config.yaml
model: "model that predicts nearness at each pixel"
dataset: "larger renderings of crowded toy scenes"
train_examples: 45211
image_size: 48
crop_scale_min: 1
horizontal_flip: false
arch: "unet"
norm: "groupnorm"
activation: "silu"
weight_standardization: false
pixel_unshuffle: 2
widths: [64, 128, 192, 256]
blocks_per_level: 2
block: "bottleneck"
attention: false
upsampling: "nearest_conv"
loss: "mse"
targets: "nearness"
init: "torch_default"
residual_init: "none"
optimizer: "adamw"
lr: 0.0031
beta1: 0.85
beta2: 0.999
eps: 1e-08
grad_clip: 0.5
l1_shrink: 0.03
ema_decay: 0.995
steps: 12400
batch_size: 256
epochs: 70.2
lr_schedule: "wsd_sqrt"
decay_fraction: 0.2
final_lr_fraction: 0
warmup_steps: 620
weight_decay: 0.0
Rows from block 2, named by matrix and row number. Each number is 500 + 40 x the weight over its row's rms, rounded and kept within 0 to 999. All counts start at 0. Numbers have three digits each.
# convs1: 3x3 conv (model.enc.1.0.convs.1.weight, 64x64x3x3), inputs 42-47, a 3x3 kernel for each
convs1.0:499530500508482501505443454500499513500497552487492486497497487528521484509498487501503503504499504530493498307482250480499505549493607483675492507511404436513365
convs1.1:572567527545533542509514581470447460470448472483479466500500501499499501500500500558560527549539525515533565560505531503509580794913877500500520500497502499500501
convs1.2:497397430548495500534522493497456489493496508515487520520497533515518504501502478499439443542497500531504499764909900497505500325364475543370421489432530500499499
convs1.3:573574519523533531527513557427394414430374434406440422502504504505504507507511505542557522534534522538535530501502535491500623763973830502504518508499506503504506
convs1.4:547552508518522548501494571486453499502487503499497492499498504501498502498502500560557520543554539515537589556502520551546642782919885501501546500484501495502509
convs1.5:521502557499486435489410515482500385499498515545500541511502505502499499496499518552501556504486439498446500473450483414481586645577777503500408421499313413424389
convs1.6:554546515531527530508509563477455470480456485481482471499500502501500501500502501537536519534529516519539552548504526581503581818953875500501526501496501498501503
convs1.7:626612542534540541521520558403380387402352410383416409507510514505505509506508506648665574545538527541539536501505538480502572690869892502504514506499508501502504
convs1.8:555569525513519538527504563439394426458390457436461442502503503504502505503508503538561533516517518542531545506500519473501694761913943502504527507498507502506508
convs1.9:601601554570566561529555585459443443440425446462460455501501503499499502500500501595599553570562542527559560550515553512528591738827849501500511501499506500500500
convs1.10:591599540523535551546518585427392421439378446411436431506511507505504506510516505564592548520522521554540548501498550503497721681841979504505519506499509502505507
convs1.11:574504541485424487470505500574523434512556539583497481500502501504510508503490503555503522456422495430500497517545540471516431501498487576440443553526705497503444
convs1.12:595605546556549543517530565452430434435410446460457451501501502499500503501503502595607549564561535528565562554509556504529628782873891501500516501498508499500501
convs1.13:554498510459498485505500500500480503490502484476523534477484549507495519523505503581500526501487498492511492497124502482420529494519552459501432435489497563501717
convs1.14:593616549529553559522519566392362366395324395346405391504506507505505510507510508526544520531529533545543549497500549473502769619661785503505516507500513502503505
convs1.15:606579517534525544501504562479461483492473495496494484495496501500497500499499500614591524544542528512539572557504525597527577810903806500501525500495501497500505
convs1.16:498452489556500569496502464471500482444432500499503464481470491490507491512501495500443480549501621500501466479469371345498491488479505560610500519500531535499528
convs1.17:492490482495494488481475462512502504528502557579545518501500502503500500502503501498496495494493485482466456497500516499498526608541558500502502503500501501501503
convs1.18:496489481498496493480467455512498520534505570578555529502501503504501501502504501498494489496495488477456449496508534502519536589551561499502503503500499502502507
convs1.19:511508498514502500501504505493451500467487495497489478499500498499500503498500485514509499507503501501500500491500500591602541357399363513510465538533525503533584
convs1.20:499484482501497497484475460504495527531512578577554530502502504504502500501505501502497494500496494476460442502532541521553549588575552500501505504497500502502509
convs1.21:496489474496494491478461455507498509527502564586557523501500502504501500502504501498495484496494487472449437500504529502501518604559547499502503504499500501502504
convs1.22:496490484498495492477472463507497518536508570576555535502501504505502501503504501498494487498496492478466463496512533505528544582552555500501502503499499501501505
convs1.23:491520500504538499378419480504489506518486513562539511499494503500524507427504499488509502508510499391402452452511502500497500675422496587502614500443499461674502
convs1.24:491496489478492475473483465503501499512500509568533530500500500502500500502501500495496494478493474471451431490498517496493510626503603495504489502503502500503494
convs1.25:514580500504499496478498533499511518504503502501502499499509500496499498495505497501533495501500500497498526485500477500500502505523519577504502501501499564765614
convs1.26:487493488482494480475479462505503500507500507557524530501500500501500500500500500494494494483494476481471447492499524496494516617500619495503492501502502501502490
convs1.27:453474536500505490419369489514499481507435487499501500491477502512499465498471498435448509500508500409405481472474494478497498382449404526496487499483309497423428
convs1.28:483490478482495482479481468522501498507499503530502501502500500503500500502500500488492477468492475473462451491498521496494505606504585498503492502502501500503499
convs1.29:499495494502535501482504612497587501490504496540507501498524540536493502514486594501495497505501501490502642448501504617494674500503489566502466508511521511424630
convs1.30:496482460498490489450454422504498527530515565567556534502502506502502501500503501500495487498495483457455429501539554523572569572567554500501503502498500502501505
convs1.31:495496493487495490484489477503501498503498501536506499500500500501500500500500500497497495489494486478472449499498522495489508623506657498504493502503502499504497
convs1.32:503428478498499497526511551513504645530566537503559560499508503502505501516511514502486496495500496519522554516523498497533503494489486499491484499492392417485408
convs1.33:480449469498502484511503495569502539535501479478481478506517501506499498516501484522499503509532501530513515646571497500501485501489467505498470519513502488498420
convs1.34:496476477473458500501496499464467501515501501493512496470499459478500498484496500495492487486477497500497500501500497500500500503511501435402429500502505552500498
convs1.35:502477488497500495530516509515502503493502482496502493501501502508501499510501501504496500499505500528525520615500495496510487489478483502489394499499464432503305
convs1.36:503499496487500443488501512541502614554488462503401491488537495454491419503500475510508501491532472492501509501594524495485483397476483494499480577500501515499434
convs1.37:498494490519500497523499499580601666579587611563603601567570549548580570559559564493495491500500493502502497524589552493510538457485494501493472500500472459499474
convs1.38:495495492527521524505513502502525433556527501457498497484488500498499499507513506486483500515516512505505520515504547509500489398503503464421516545508331438502513
convs1.39:499446473501485498519510551503487591556626570505591571498508504504504506522519515501492497498486491516511563519521497488528507486499609499492499499491320442482439
convs1.40:487501500503496487496501512395495491501511508496501559503499496494493510504501511491500495517500497495499503509500500505516523500675495499499503551530526478413492
convs1.41:498420445498498490526508538519504594503548502502544537501506505501502500511507509503464491496500494518516536622521499496524500495487486499488486498491376388476398
convs1.42:498408438500498499524510533511502648542598538502560539501507507507502501516508511504452481499499498521513550653538498486521498500499577500492498500493381397500414
convs1.43:499440490509495502552522579507494630565664610517636545499512507509509513553534541507488506508498502541526580540586498473516509480503665500487501501497324414501447
convs1.44:519509522491501474520520500528522521498500508503505501525527511506508508502511503523507516501500500504501501502510530511500515498500500429493444474500474507588656
convs1.45:500455460486500491501500505502479556525522515489504566485489484502493489508502492495433451480497485501500511594508499509533503558497511506559508501511487467500470
convs1.46:499428476499499501520510543497499601502545532497530511492501498501500501512506502499463497497499498516518565530559497497529501489489485500496499498498376432420421
convs1.47:473415458499485497508501552566525637589641630565653602507522509528503503520530529483408446471473482505506539567592599472541526585508657510497509501499420483510491
convs1.48:514430500550499499479499557533491531526502521505483509546502516542497489518499525545438500506484497482503601486506500496323500464251498475515405473500375442490377
convs1.49:501448500519497487498494569529473528511513508503484500525501506522498496512499520510455500495480482499500607495506500469339502443258493499500434469500370479489396
convs1.50:499498500501500503509502522496498499496497497495495498488487487485487488488485489498494499499498501502501503425489498330401442507510515499488501501501502494242501
convs1.51:461501500496545527502338481500489506545502507502378455504504479493507504503483514461513507489498499514413500447504465436476442476496438463499562445568452645503500
convs1.52:498499499499492499505508540501499499504502499500498501500500499500500500500500499496499499491481498503501512426498479413500501306434516485498500501503505485493499
convs1.53:537559562437453456442492493533502491491497514471495524496483488486500493495502494545547551444469455465476480474484499500497506400314421516650499453500444500501479
convs1.54:503500488476525499506467500500389553504525417499501492488516503498518499499500504500500485475499498502492500439501472477374491462426407561530386478528261500502384
convs1.55:574466507569497507497474490493493531495508496521493498501492538500485451502477504614476503569497500484482500497492497501350476493397485498533380461500345446499349
convs1.56:492466498498486468505511569518498504533520514506489501497500500498496497492496498494459499488467477501503557478524512446363441369362510415499391490501362502457447
convs1.57:509497442551504532510493503474534505524505505500454486491492499535500506536502508527512494548517507532500528501509506502500501306359292533606494505499565510502515
convs1.58:498500499498496496504512520503500500532509499502499505500500499499500499499498497496500499487484490503503508461507498495462500268360493427498405502503504498379454
convs1.59:514563524545509549532516497500494501499487491552498502501530502498510500501500526523576540531508513511506490520500500500499500471445419503501473499438500500462500
convs1.60:502515506517506539625525501501490502491480475551494500492511500497500492499497501504519506522505509570514496500500500500500500500233347501504441499448490522501501
convs1.61:585457500578498515500485497502485525498507500530500497507497533502497467505489507587482501565497501485488511498500499504350485480360478500544391447500353441500364
convs1.62:621503504557500519503488503500497540476527495517500480505508529514504490504479500645502500569505509500498524497500498500452500473463437493500320446500382492500387
convs1.63:519462501518499499486489527538509510529490524538470480499505501520500492506499498524469502498484492498499557466503477484268464502259498437499418499500395437465292